Rows from block 10 of the image encoder of a small contrastive image-text model, named by matrix and row number. Rows with one number belong to one neuron. Each number is 500 + 25 x the weight over its row's rms, rounded and kept within 0 to 999. All counts start at 0. Numbers have three digits each.
After each neuron's rows are labels from the 100 images, of 14976, where the neuron reaches its highest value: "responds to" is what is common among them. Only what is clearly more common there than usual is listed. The data: numbers of one to four digits printed on busy colour backdrops.
# fc1: MLP up (encoder.blocks.10.mlp.fc1.weight, 960x320), inputs 0-79
# fc2: MLP down (encoder.blocks.10.mlp.fc2.weight, 320x960, transposed), outputs 0-79

fc1.556:459499515528502481484482539573529498498498507446482558489473543534483550491489564494487569483507505482520517477509497476488480484508554510496534498496519484499520471523521542489541520526500545484437524425519507492505507491506475546491517514
fc2.556:504499490461495500500469539426516503521505481500469448487510474484472477469507514520493498501530533463458517497497478437485514521514500516519462540496505475500518533504514519518520464526498481513488534502498481472520471493528509540475483502
responds to: the digit 2; length: four; the digit 7

fc1.95:513487503541534504500520464523469486477502488505519504502508510525514531550483526479511515458481468440525515494541472496493448465495545524509514516477483511483462502503519507501494513489486512537512496500478508489547554465542533488529546525
fc2.95:520478494493489485487515526517555489535498542480475509479529497510482501491507482514512472540476535512504492554432499491480507505513479534480503481536509506475489492490480520484477482497525551486526503490507539482467466493493489529581479544
responds to: the digit 2; first digit: 2; last digit: 2

fc1.690:480517488480529467511495469489458520522489524516489507537485494524493511487462500537455487492504537520517526512480564491562507508505514492480510541489484536498536514509533504549502517525488508489493496495508491512468485447458524464477511522
fc2.690:538504559509514524427534529524483483500505473451513474497482460490493517526485483484512514509526526503524513512534458509473504487511449508452523462514475462512483518517512502500542503526433473483534520472479502527520526474553490493513487463
responds to: the digit 4; first digit: 4; length: one; last digit: 4

fc1.187:499455521493473460505517493485511491503541491485487458491496542502466495484453456483486484499512500482476499486530509459499458496507475540476498516491476478483490502485543488499529483522533484499505516548495509521503538499536509502517476513
fc2.187:452519547504480532522496469511500485506515509502529449477482490521495484499511521501508509545485551520556530522449490508477484512493503502497462521503499525500525533482478503513485496517477526524497496506513470486476511547531489484527465493
responds to: length: two; the digit 0; last digit: 0; first digit: 1

fc1.347:507462522491524502492513509528495442473526461496534517478501517473501475488510499482467507530485537553528519517506513491536490502502542474502471482483512482519524491504503486480490527498537506468476496490507499514509515516542517511490469576
fc2.347:496486467499490503477477493508463521502502492534464495459430506497494485476447520529501489455479507480474520493481521491518529517501473514489433562507546486494473521521508476528500463516510469546451496512537454503524489483476506487498494499
responds to: length: two; the digit 0; first digit: 0; first digit: 9

fc1.447:470494504467478469526493521486514501497533480463504499504517492470529506528557474455499511507499477559468529460517500478507435482489512487470509513509431518493472501478515529494534478498511530513485467491536514522486497482525514480520476514
fc2.447:509545494496467491485535493501505487510496487535488516497528491481517521528485513520520530492508486532486488519530458460509491514512486555515512505490498496468496498488554507489496517489494494508459502505496525518480494460501513528413499503
responds to: the digit 1; first digit: 1; length: two; last digit: 1

fc1.407:492500512476472478516541500483528477495518517503501502495478497477523525518487471451510515490477517493461467517505458499484487493491535535531545523507537487531504470481545503465469508535516547470470496497479481495479527509532545535537462488
fc2.407:453491522462555525484463510498493491490509507482470453515485496493514542445534529540485505475536461461495473522529524453540542505520509480503495465472463501466524538487463530530485536528494492499475526461533527492496501460498564510472515556
responds to: the digit 6; first digit: 6; length: two; the digit 8

fc1.715:476559528467477514511514519487520467487532509500526542514500457488487480482562487506517531536527499502495447479528525527513540506508506469488475540542483529524504523499485497470481497497490499509463514522506518474501545527451505505454546475
fc2.715:532491482471471508529513497464506511462454522428523496466494549482497527464496493483474512459518496496507508496498508478476506485486519504499509507484458483476499509492465539521539557514502518486506499485467500516495486505514496495480499478
responds to: length: four; the digit 5; first digit: 5

fc1.640:494492485500502516467483514474533481505519526513502473534492491500462482477478493471499479487482477485514507518473505507512496472531491456507510466468514508456546497462557472500479486536507517499511488543534522498483516514546515538507550493
fc2.640:494479515464515505524513524484483508507539531481513531467543482476474522518483463503524531493526529515503465476477487506486486510518506532514515516479444522512536472497466522455486484515525512522485504533557504501540500492517491520539476530
responds to: the digit 9; first digit: 9; last digit: 9

fc1.766:527499491546522472473544533517481495510533488513451515511496473512487483472505499479501437534492512493493526524516473514491486484521480516502508524479477497508520472537501520488462470551440469493491495478521463513525507500512565522497485546
fc2.766:484518539462488476467488492538481513489495528531513511492489488496491552494445522512500474512538492495461489495500504507469499535471501493480529524519465521525465509508476508524541506523449497486499529484487490489462488495504488514454480490
responds to: length: two; the digit 6; first digit: 6; last digit: 1

fc1.606:489499563488511516480565494489506497551464457503479562481535505491552490515474530519511490496465496505502501497517539520497493451550515476514467477485512510521503505485558478461524470483496524537473519479473490502482508532485537517488467485
fc2.606:448478519500507489522510542515495499493512506530530481507487491480518458492491505488510516461493500490493493498500488530523491502498468475531486525500523499478475530499523485512443457525470495504510515502495460502508534513523510551505515499
responds to: the digit 3; first digit: 3; length: four; first digit: 8

fc1.641:483483501571505470515539501526462505487488487534500496464505483515508491457482493529491489504472462558484484503453487476460479453515483494513483518502528490549536497493498466470504521516503453553495482496528482527476478485520518506490503530
fc2.641:458463500494530472474512521513532494496548450528528521520500528494485495490491467478474493504485489504543527473526492525441480508476486507526509527480499508471498508462473502495473466533497470472486525492474482513465527503488497532541508495
responds to: the digit 0; serif; first digit: 0

fc1.434:483527523504505517507500498497507489462463480478512513509526454498457478464504485537473523521488484502461508482476503436523488491500504494527500525483551516458503479526489435532467531522498509479514472463492485553476544474433488534472516505
fc2.434:497465477470469529455502516495534536473515528504538505502497468505480513507490544449500485482475472525506497507497505495494491548503508506495479543471552529490519517500509479511477508498505477540484442476510496559494543484519510555512518523
responds to: the digit 2; first digit: 2; last digit: 2

fc1.725:470518502481521494488511509495509489503480504495519465474444497527505462519498469497477539494501526482521463491504508499516522515503496532528491542507500543551517500503480504455519497514468485473520502525526514496461540493517477511503535478
fc2.725:503485501482486509472461546512516514502521460508487477490466548536518480531498484462482494511515497511538505506480482522505550465515483494500475490482521480445502500534473513493492549493545492501537472511536495514535454516494526509485450529
responds to: length: four; the digit 9; the digit 5; the digit 8

fc1.11:520465496506509511481515493502502467473516497503531495506519512533488465463481537539538475522464543557484459524477450487499517506536508524491470479452515499512487495456473511480513518469521504516501464513565475482500463509546529497527536484
fc2.11:488496496492514469495458522562485521537502492492560517512562512464535485482506498493500491521498519503524479527477506518479540490511520494481463500492513514505533487472481519512505484450517495459480483471478471487554517462510505478527473512
responds to: length: two; the digit 9; first digit: 9; last digit: 9

fc1.162:512515473471496475538519489475514504502503465479502529478489514498511508501496441528488550491449514520508524495523453481550483540438506489483527517501507501506510492537469459528519506505517447496475470496500505477505488544503511489557411502
fc2.162:480504500528535513496457500499467488492480468560526493481494500505454467535483473467500516463508538496483511518496505478503515468451513551469527505523494502524491485494490491504514488520503494539497510508483496502499471500539522503497499451
responds to: length: one; the digit 4; first digit: 4; last digit: 4

fc1.246:508516498493485511528525525500500471491540545511496515467485497483496525447487478518495520526499488504500520503533498474548528534530497498478501493533534513513537525513484466471508485479495514505473542516508507516508521519491485527429525478
fc2.246:521471487480479482509496488505452493488468531504489494501517548491509508482463497514514485523513482525493544509504472484462493511485513535495514486508502493481499512489457546511523516523501482425528477508478543505492447518529474483463456502
responds to: length: four; the digit 4; the digit 2; first digit: 4

fc1.608:538502494516513480542494527511534519510500506500514561492533506502503469436463509549506547519510486526459506447480537510486533561506495451500544461505481505532487487490488454499493475510491502524504493500544538520511485491449497543504534528
fc2.608:503528513483500519533487517477498542507524544491478498505542494509529543515560484478504481502542532549517526503494468526524500523510481538517461511484518489471498498493481496480459501483450484470527487498459538515503457518471473539472486450
responds to: sans-serif; length: four; grey ink

fc1.314:521460507511529524492504485495492446484497514473479470526460445445505480515493473425523491492476450468504488506488529512469515432510476539521516479486487500501514506446475499493504452514485521501496503502529490549477499465507541470483522520
fc2.314:452534469549468447523497475467528486478525475504509531524470450472476469497494464534474416478485510523535488460530458566487471515493487455509530482448470505473472498514479516515490497466476477471523518496512518512493535493473518511512469493
responds to: the digit 1; the digit 6; last digit: 1; length: three

fc1.506:509500535478509547519529505522498466471498502461513499499491469523512500492466490506492523508477449514466559494465485478518473462495498488505523494461513501499488483505510487493514494472485504437488556475495496490517529528506536500557548486
fc2.506:470511453472536508526522472489486465448461527488515539507537523443454489486507479485502477508488487510504500491482501536559496531543528518475460522490520522482526506505511510505505484508488505515479522485469523503517535470505537516528496481
responds to: the digit 3; first digit: 3; length: two

fc1.27:528434489530526486486501554523491480524490507486461493510497534487494523452483510461481507517524482533496496493518523484507514428471557509476478504485464476482513506486480503495506493488537503537525453502533518499511533487462503429483512465
fc2.27:479456510543461509500487449493530515478494466511508453476477456531470528547524486512486471511521562480502499524501500507551520518515522500514471506503493474510504473510505505541496514497478487589514459501458486502487518518507508501532457500
responds to: the digit 4; length: three; serif; first digit: 4

fc1.117:511515529475489523520540495477478491533529534519517473498519524460487500470457484460549535506506485484535498508535505501505505503467521538453503519482522462507502503477500450479442494511510510526476524534483530482487504494513555529483526517
fc2.117:495508484420490486516496532520468498569465456500508498517500487515509473520502508518498523487548477515509486503529551477520522468521501515481469523461475526519474505497500521494513552456517502502472488510524509506502501476486521486474485517
responds to: the digit 0; length: four; last digit: 0; first digit: 4

fc1.226:475499492517482495541545496473537461472517503480494511516483487472488491491498478489462472458508513509432478452487534488504523482487511537476513520526461546535482491481525492522510526548513552514530533523514523467462506525508454492505498503
fc2.226:513469534447520548482520497544479505496522520497484474486540511493554460484537523503518459508552517463517464492545505502481511510532475481496526446483500497450530526483508515506512501565462483497506514460503467496518534481517537487500500522
responds to: the digit 6; first digit: 6; length: two

fc1.752:471496471499499511512545488491545476465518525486510540501484519484525484481508501487482467489502474549445475520518511469480523496462525532502475482551473514494507472513481492520523493536508521542519489544528529503475501481454510469490486481
fc2.752:500519529466482512525530485526498489488517509475488491510528506469512480514522501502503496514513482426547475486518498515495499485542457464502516479449521490466520531507532514498540527538480492477496510460469480510509531509508504544502508514
responds to: the digit 0; first digit: 0; length: two

fc1.109:515491518539470504510518515458514540475509473494507494520490538520486513475504514523498498503461525517499491497541517509483522480489499517505468504516499471535488513461491455512476511523525488490539510501547485530485473521491519483532514525
fc2.109:496450506489468498490493512488524522478472515560565496485515485479484497500490530493476453553475543561547497500533533546515569489513484502452494472504496547489555488476468519493456524496499484494531503487487513479532490466517484461515532475
responds to: the digit 0; last digit: 0; first digit: 0; length: one

fc1.542:525508498508493498525516532502526458502505486506499560519499527536483509481480500533499461504489466503514500494485508505499521519503534517512481532527490482481543486506502460524486509453471524465506493519479465491511491548489535461503505528
fc2.542:517502491470535478491511435540463481540520492512493479493502526509496507483468500484485506508466453473479507513488528482464522537464472513463469508504507521508501485502531525518557477525483514512496532519488513488500517514493461488483449471
responds to: length: one; the digit 7; first digit: 7; last digit: 7

fc1.25:487481511524528518496514517498484456504488541510490486533517482511489512483473491474563521506470538551499547527512514475514492476539503491511475440529500523488482521442483496497522508536471489491541506518531512521488453490525507458542556501
fc2.25:494507523485512523527455504494510535498479457498503494467502519526484525517520476526489462526456474515535449441497508503536518546508484484478460508470510528509530528514493480514513493536497499537476531489452445479473478497473502500500457497
responds to: the digit 0; length: two; first digit: 0; first digit: 6

fc1.398:520501511491486522525541504513501497507484466475518507458468490566516513489470479506511520486478473488507519475491458513501497513491544490504465483510540530495503489535478477540488508525500501523475473481449496493525499531516505445501529528
fc2.398:514502489524496482486524533479483473523511499485445514487476503471498459485488493486497507548531515523504509496496496521496490473522497484545529523471495488465514509500502556529511542495528462445498512484476487471504485491495519555476488524
responds to: length: four; the digit 3; first digit: 3; first digit: 4

fc1.180:490487486501493485525520527480497468492478443509505531508506461499462469501498485476464494532447502565524514469500518507499462467488475475499504496449520511499493510521527485507482492524505493505489521508492556486539508552505546529498466528
fc2.180:500482496524505474493470477507498473461474481532477516461500507478492477514473495459455532519526503469472487507488509498548542549492478507481467525444501495499494538529563458517486469509493488521476510512519529498475480519487536490445516525
responds to: the digit 6; first digit: 6; length: two

fc1.442:504466491516529462545476524507520490469475471506514515502472494478500516490492490514509488518479530467468517461486529469523469526498499522515477516503512508520509534480505495493535510521469515548451531559538525523434512497527487469486494506
fc2.442:514523490513525452472465542496526497464488479487508518555471511503478466487503499492506442480474469507520544511512534529527509505497519511549501506489509472479470483520448523498527529487517496500534470552489488496484458481513471507498469522
responds to: the digit 1; last digit: 1; first digit: 1; length: one

fc1.154:460510488567554522461503539488478450489458523491503510489510517460477502437514554508495487478498572490472530468517515457472514492548488443483512478504496493531498529493505499517477463500552531513505526499501511492494494499477507519505518500
fc2.154:522480500527498510499509472507466528493487521486441510504507489510499535487490518530473502507516500538484458507459516510513505509493534482498478535528505473477545493494506570536530464493485480501528493505459503523534522493483540492502464532
responds to: the digit 8; the digit 7; first digit: 7; first digit: 8

fc1.129:495511498516503503506506556530492540489457532500460509476512503496496535551510490489513504482492503442522477534530484516469492508493547512512500534489495467508533511507488514513484493479462537504487467497502485467489496535555502481450501485
fc2.129:487463504490473476499521508533523522492491481486532506462470470505495480490477486503532518483486519496511465546487492510521495479476519476520515546507532494537505497546499468512527530499498519554540483519508484544480460489476546460501482488
responds to: the digit 4; first digit: 4

fc1.507:491544475497511503490497538483494505539529495497518527523462481482471526484490492513482466492493486472480446495442486499465495491509511517501494492483522480496520485523500474482546485519495516457458507512521495522501466495505493513526488480
fc2.507:496503525479514521516504470485521447483481488548477531519503513512473466531491486511534510519471545504487465524467504515507487461503541559486499480483535558517479490497489536479496507517471477519506546509477535512529570477498495530506505542
responds to: the digit 2; first digit: 2

fc1.467:479506507491471460504518493529526477503508499440505519483519472521506465496473561499475463493500533498514462520484493503512492516485515448530508482508469503506489487538482473482517510504487489512498468499487494492477509483551495527474488497
fc2.467:530464500537495495533456476454495499513536479463492492521516489519511501517545454472486510475514515506506485491541466511479500512497534454467473500510486486477505488462483494506483494479540520521514511502487523447544495498522494494503474498
responds to: the digit 3; first digit: 3; last digit: 3; first digit: 2

fc1.231:500502488509483466537484476495493474546460451442538497462474513471513473523522443503508497462478548549505499508499506468530438431495523530510464531499518495492485514513501531523513450479532499521508547505512440502491502538532561490496503526
fc2.231:512536513434515483500492507481579490495470465498480513527488496475530500491549484514492481496525466519476491486501491510522485517503467480539523517461521514462494525456501484480509520499476475464503494509516471537454513482499515493461507499
responds to: the digit 1; first digit: 1; last digit: 1

fc1.756:488500496471488491487536535523466470496488478445522522513482503517506462480482468527490518500462511502487475490516491515519485519470483488469498519501500493473546491533534474500525502532500459478478505527557519465485533476498540495560468481
fc2.756:520481511510507530536516499489511501494492491486548476509476522510492491509506461492522502483463517511484497495466505476518507483518482531470542491524496478531550520518484465509557483530460518541466490490535514484505526478537488528540491437
responds to: the digit 4; first digit: 4; last digit: 4; length: one

fc1.736:500490516504508526492498480558487502505507475463495502538494503531498470523486491536486498466496458499483496498424495496537448490489491500537524500458512509546517532484488506514562507485480514506507536494485496470498555510503501436555483477
fc2.736:530470482485537484518510489521479482508492505469533464498557506468495510498507526469503495471493488498502507525482483522536537519517488536476483481527486469490494537494515495485472508511505504517518508483500523502486549476514506515487502515
responds to: the digit 3; first digit: 3; last digit: 3; length: one

fc1.707:513483496529468513475506573494482506506469527528505467509463497501496512489480476464501469506505517495530491542525501506470506465500515489458466510526482462479496488505519498491503483447508569549502444511501504462482531518463505449503504469
fc2.707:480469531539495483497524466508537509470499487518492476481464478526477507501522495535513479504518533485475492518492521504563475495521515509496462548458494472494543489534517464505494554491507516557521440516492512514503490532501551473514476497
responds to: the digit 4; length: three; last digit: 4

fc1.182:526545486480499551527543503496490517492495501495516528483487463492505494478502496531489498478546470486492491519482500497518462484484533505493506534505518471504487508496504485489506504512531494486493521508539508466512490520494532506527481497
fc2.182:446486511490506508497491490500498512488455488525496512553469557546505481461518445515521469539503493517484506518487494502540504504519525513509514482508484526548514518546528509504528522477508541569536505468485557508496479503467560514506514494
responds to: the digit 4; first digit: 4

fc1.108:493522481538463478521510518522470466474507479489458492489532488473495475528485534480492465463464483458512540533497516537513491462509513499491531504473450524463507517483499480514486482511459477505526526507555480529509478436469546472515499496
fc2.108:446518504531468473526492487550495496467485527489476511506507453494501510539471517501503484490461491536497499468522468547499480512493482494495499499468488482527467484516455516531520467495477480460500523510507527505480534516479507506490508532
responds to: the digit 1; last digit: 1; length: two

fc1.334:509483497508520512528527490487477489505471512492510563444474488475524501492506482492531465441532478512499532509500531510511505502477558474506531512460509461502468475498520502527481459517525522496446523514516483505515480512519526512485506527
fc2.334:497481517484504486490504488506513475487493505511495548487442496495493464471504495473530525508493514490495532510567531548535500499495500506519472514464480516511503523513541536525494498494531446493481478535508521454546490500508569529487517489
responds to: length: three; the digit 7; first digit: 7; first digit: 5

fc1.359:501448531506521504470529519483514506457496467546488540491469537471488507470514474483548497489490480483439538510497466484486516508511495517532499527529533500508526518463480529473494497528523498504473507490518494480500516503551542502500529490
fc2.359:480513488504498457485543505526511529490536513553468457460525516498453513480472521500472476534529506499490536508534528515500515503503516515557444493525475515479511513473463489516482522499506499459528482477505471504504533457508490526518490499
responds to: length: four; the digit 6; first digit: 6

fc1.719:539519490444515504530493538516522504477448465499444509490467493473493467529489462467518480463463512498501541522491510480516489484511528534502518525448484468483497493479517486486463427479478513505468507510519510482498504494524527477467521477
fc2.719:489476532499515449513533533543534517472508457501503509498481488508449432492482527490546477522472498514499464483464469533476488474526469439545509516500523508492470504491498466493478490481474524504542526532540476535479528486510495506540504469
responds to: the digit 1; first digit: 1; length: three

fc1.424:480486446551528520496460503557476430482526470536526490507513525482480461476499502514528528507460532523500444506503528483488488506519480505511468482477518498485473485479469494502481532471485459497523475518461498479507470469516556489484479510
fc2.424:477534497520511492465446556520510533498478534515530479479499494481503513506498467528472508500518479496483496487488474495500525551520491506441487528463482524492528500482484503500489490502496477439486500497522482495524525543489497503522504545
responds to: the digit 9; first digit: 9; serif; length: two

fc1.642:486510493509482550481530525471480511502471534509445502428480542504511533492464492519513503497477465484468488475522463519508478511499516449449511489488525520511539479513504444492463476508505524521477519508552526506507476512521541498469499490
fc2.642:478483522493519475490521502507510524519496502491461498511499482476521515560493501538539476527521451490525498469478463469505448509526528532499487528469500518491464510505505516505488528459488465497500481517487503493511485507486539517514488541
responds to: length: four; on a plate; the digit 4; last digit: 4

fc1.534:514515531462478483479505488475528475504472500519508520504520500494518519493467460445542483499484535467495462520494489504473492521521475496459478515498510438498512511437477483495499463491530500495498517508520534524481488500513466517503509496
fc2.534:478532468511508524499479503502489491514483486569483492516464468533481499540439485531540516516529486497510539528507516500458542525543515500556511507501533517528472475488508523511472503497476496516485495488484456488487506509489481486504524503
responds to: length: three; the digit 6; last digit: 6; the digit 0

fc1.684:516508476475453462494556503501487520498486517508492486549481492518497500505502480485448568530520423496460507487503488489519485463500493510476467500537506475532525498511476493491521472533473508515497500499543497491499498456458463539511512493
fc2.684:510513512519557514494457489473506483480547516453501538514527517492509467502538505505467498500515512503473496467538493505488441507504463480535492483420462536490524504532488488520513523526521476536503548493508498519476534551519518476493479525
responds to: the digit 9; length: three; first digit: 6

fc1.139:529484516504509464509500518509519526466492512483486510499506455478495479455492521492493554515524503476448535493528476491481513494468545505539456496507534491529474496474504483509524503479504552482471505469524511572477535499452481498472506505
fc2.139:520481496486481501459491494481516513480513521493464515499527488518504506487494515542477505470510554457488538481482518469464534512481518516472410511519531464467483492497534507467525496511502510499509489464516492543482492466495499517571493491
responds to: the digit 7; first digit: 7; last digit: 7; length: one

fc1.508:531510511474504464548478517505524530496488490483533554511548491529510483439477474536460561492510540518446541433516511482502526532491502463516495455509520464527487494484473480504496484497476502506520509497519520513504469519467520528518509525
fc2.508:499546502479502532517496523463514530520510550480483513492562505497507517502547482504503492509542537550499500482499467560514533531522486526517462509488502495475505480487471486498467497480447466454543493519472543514491454531470486522476526470
responds to: sans-serif; length: four; grey ink

fc1.728:525510501509513496492518491510495466511501488449515488467470512557446467501499495483439498531513434547488495508487546500504539505477474502513455503551491486523491478531492481497467482482498494503513550465487483522541500511550506515496483499
fc2.728:505504481471514471514468486467481492463492513501527510530477490490512462494497479485497500476502534490525505504538510497491421481504496487515538462447475505466560481522466528557528504517479483496536489483480502510461471476492498549493528496
responds to: the digit 7; first digit: 7; last digit: 7; first digit: 8

fc1.210:528502513493460504489507478527523498518526508539558544553532482505529465499503511476513467466507472486444560518507497475507465470482512464526517475517484471489509485534499520493470507533473481501519486498507497496501511516556498499463483518
fc2.210:498486490516504489494501507473507484466573487462511492479507519501513515488507455469455502495509498500515519519522479518493507515501475519492449503516478453466496511484495464480475491537532536535472487515566519481531518515511469503527489477
responds to: length: two; the digit 2; first digit: 2; first digit: 7

fc1.259:502539509530487500502511458492493504515517484490491452469468575520523519527500516524478540497496486478498490501528508484503493495511485538474503535485468442531526533548517506505496515472551511506474498487490484494487490517551497528482506506
fc2.259:540500519497479457470527486525507461501437476510497494501483512530525509493511518509513479492510524479496467485457507461467466502488532492479510475496500508559506454531514456524540516532515499540499501527502458502480496519490528479498452510
responds to: the digit 8; the digit 7; last digit: 8; first digit: 7

fc1.512:516518513494468486535481496507503491481488484506525462519495562501479507436478508532498525522501507513477479493524499491531510486480498542468454503519549440498467535452488526480435507480487470525501514543454515516473486498505512518508532537
fc2.512:517540506420498522462519524487475510508476466473501512502488494500499496499490534523524509495554523494530511521515519501485494511513489522479508486488444539472537457499494482488547496499496490494521460480507475495509494487506501463496493473
responds to: the digit 6; length: three; last digit: 6

fc1.350:498514522497528455496517519508530496462502476480463480502461488450507482497448540481464479520482474503514506494508455510523497486501528548492492469470504502517527514502499480489487517513506524482498548543501464509490487489497490476490468457
fc2.350:479490482513518532496515476483493515488505508518502466477510484531476505519514483495530497492513487525454530490490502514529452506521483519537501484463500531489493454469499483475492500502514470497469486486503480471551532521526497530506501481
responds to: the digit 5; first digit: 5; last digit: 5; length: one

fc1.693:530517494491512470532552505494488496514468502509509521511456486452509551465524512468502448519500474500508459491491535529509490481445530527543459517488511468536502518476513502502507500547509468444496527504535503497486492500520501475530528477
fc2.693:477529505513500449493470438515527516475473488511450529485500534523469527467496437513542463552464515499498534519530548469539509476512513533521518481496506493508509487470505540494501529473530499495513509534452497525478486478483522505486558509
responds to: length: two; the digit 0; first digit: 0

fc1.127:458479506466549461552487570423520514524455472498507519494523493517500519533508535492465510485483510494487513474452502498492503511482457500531491506478511492484502479492523483535520515496511490504507517489507508497456462559486498555464477518
fc2.127:497530504506482499541484493544498489492513510519504481480481471522521551503539517512479512518508509480521492511501492572535504507526496531534464509523515493482495500526494517476471473506467479492545536514479478482495471453483457464498509504
responds to: the digit 8; first digit: 8; grey ink

fc1.757:510489497519514474444500527511461485482498501521521477547488460482502473500482508458481505482493448559495494493463498496540464471511480489464512489531511542534552516519483484496516460524491485531476519467503465504495527507486505495499462505
fc2.757:485511538474476518464469521484465488500506523441501501521535493475485481495502441479514541487510509528485508487527442485499527522476477504436506550494463537503515526459515480466513429524512480502510528536501482500500481518503510479519479499
responds to: the digit 5; first digit: 5; length: two; last digit: 4

fc1.181:509511505538543464572503553495532486536489507489502528504522494517486482517510509499490532525519527498474516487467488491521473475495496483534466486490500493509487499505481472555482489479485483504494511518507526478471477508462483567460494534
fc2.181:501503490498500534531482515502454489494510537512473489503512499508538547510554513498518494526503554528524508546485459516527493528513490522551470498506526479484499507494497515474463480497461472475505531500470512504516478465474485479510475462
responds to: sans-serif; length: four; grey ink

fc1.678:520491475514470509507517526489494516474464489478462536465468518547500531486458461523484485471466471478477517458508488512512488479492520527505487500515538532480485518506518491508501525557488507521505472519492463483514498526524498488487536484
fc2.678:486480480491539485487511509487483526520486490510448504481497516471470467477479511504513494579526487512498503495499499491485495488535513509551502533489495498497517489480505535539497512489516469447499508472465515478515505483491516530507452521
responds to: length: four; the digit 4; the digit 8; first digit: 4

fc1.536:493538528507531471560459538462505494518497516470514534474520489492468487524488482494498513516528546520525483513471514471508501496533485487548486501502523479493477489478487514533482494491493500490497503501493518449444461512462478557497510511
fc2.536:482523517524514506522499490499499491478507519521475460507474509504537569526550541504509521534512531484520505533502454517533485513496505539518506503512520491504507500498503512491480482508478486504526536501450514506509472497493467479505491498
responds to: sans-serif; length: four; grey ink

fc1.745:503461497472523521510501480517516476506499519488475525464494516501503519480479469485526455479504470478482524531527524541500494509536540493500474511468493503468481489471519525496475490517550477508449506510547438490487486507552550464487466546
fc2.745:464505539479503495476520491507515493482493496520511523483462507502474473472504497492549533529502528488490513498550500553516499501480503519540499524471487505496510517491508521527473480496520462466524469514490501462568514492498541541493495499
responds to: length: three; the digit 5; first digit: 5; first digit: 7

fc1.101:515512461478506492504451446488519436537524526497538486468489502503548489475499510454496532502488459469486543505510454509501491526509461560476553465506505503496460483509476516499532476478496507504481487493545496515486486535502518482470478522
fc2.101:522463485514496485522508466567532520522496487558425533513488494497494491508488516525497485462524498471521459471474508517450495486497562448503478495470492497496479491524477515492491508526488470565511523504511481500464528511489481515532493526
responds to: the digit 5; last digit: 5; first digit: 5; black ink

fc1.342:483475510487496507520550485475524475457525480506480491503469500461469515514504494458443466488522515520429550484494533479503488469492474495475480541511502512533479462487506488534502519547542540513525516520531520498493510501468472526533527535
fc2.342:516488518453484498482488511552446514519507498517503520509549493541518498489503548511518472500519525440506490474540489485496511504545478477479514477476513531457509533517491502488513490524493455503491525459493477509513535465520509475458507474
responds to: the digit 6; first digit: 6; length: three

fc1.751:500481508488518499487518467502490497483531512510510467497467540491472459499456494463539551491464511473530514474546489508514501478471470533474551488502546488465503546484467510457511508503512515521500516540500471468481518514507526476518503502
fc2.751:480496496456517527509437547512490538511489481500489524496525503502502496482521526502502514521512487492559504504509470514515528519534513510468491512498488502503497501511500515520489506513550493477514473497497536474502474480482491483514496499
responds to: length: one; last digit: 0; first digit: 0; first digit: 9

fc1.637:509489505491520542506540539520496506554518501505486531481486496530517509496509467521496548459511508476494506504579442540498472475502537490514533475490528505518491483482496436515517479499492469516502480507535489518560524528490499527498504560
fc2.637:509482481488489511497523522471505512506479512548529528483465470516486498516487496528518546476544512545557501542493480493505498519488484469527503508464487502449499475486517495538523503470500516474485488495497498484531478510515530495473502539
responds to: the digit 2; first digit: 2; last digit: 2; length: one

fc1.514:521484464546514504504458553532471510469478503496511509492511466486497515494486506466459490457509503474492531494525466486491507491501512506488464508453498466489479488468536502482477464479479516497456474478487539516496527526536489516487504482
fc2.514:550507539491493467471530473499557513481529474489477503517476501505501467489517487516532499512498549481501510477499482511519504492507544489513480568494485500497499482515541482514500501470453506457496468497519501530490470478505562517521472526
responds to: the digit 0; first digit: 0; length: two; first digit: 9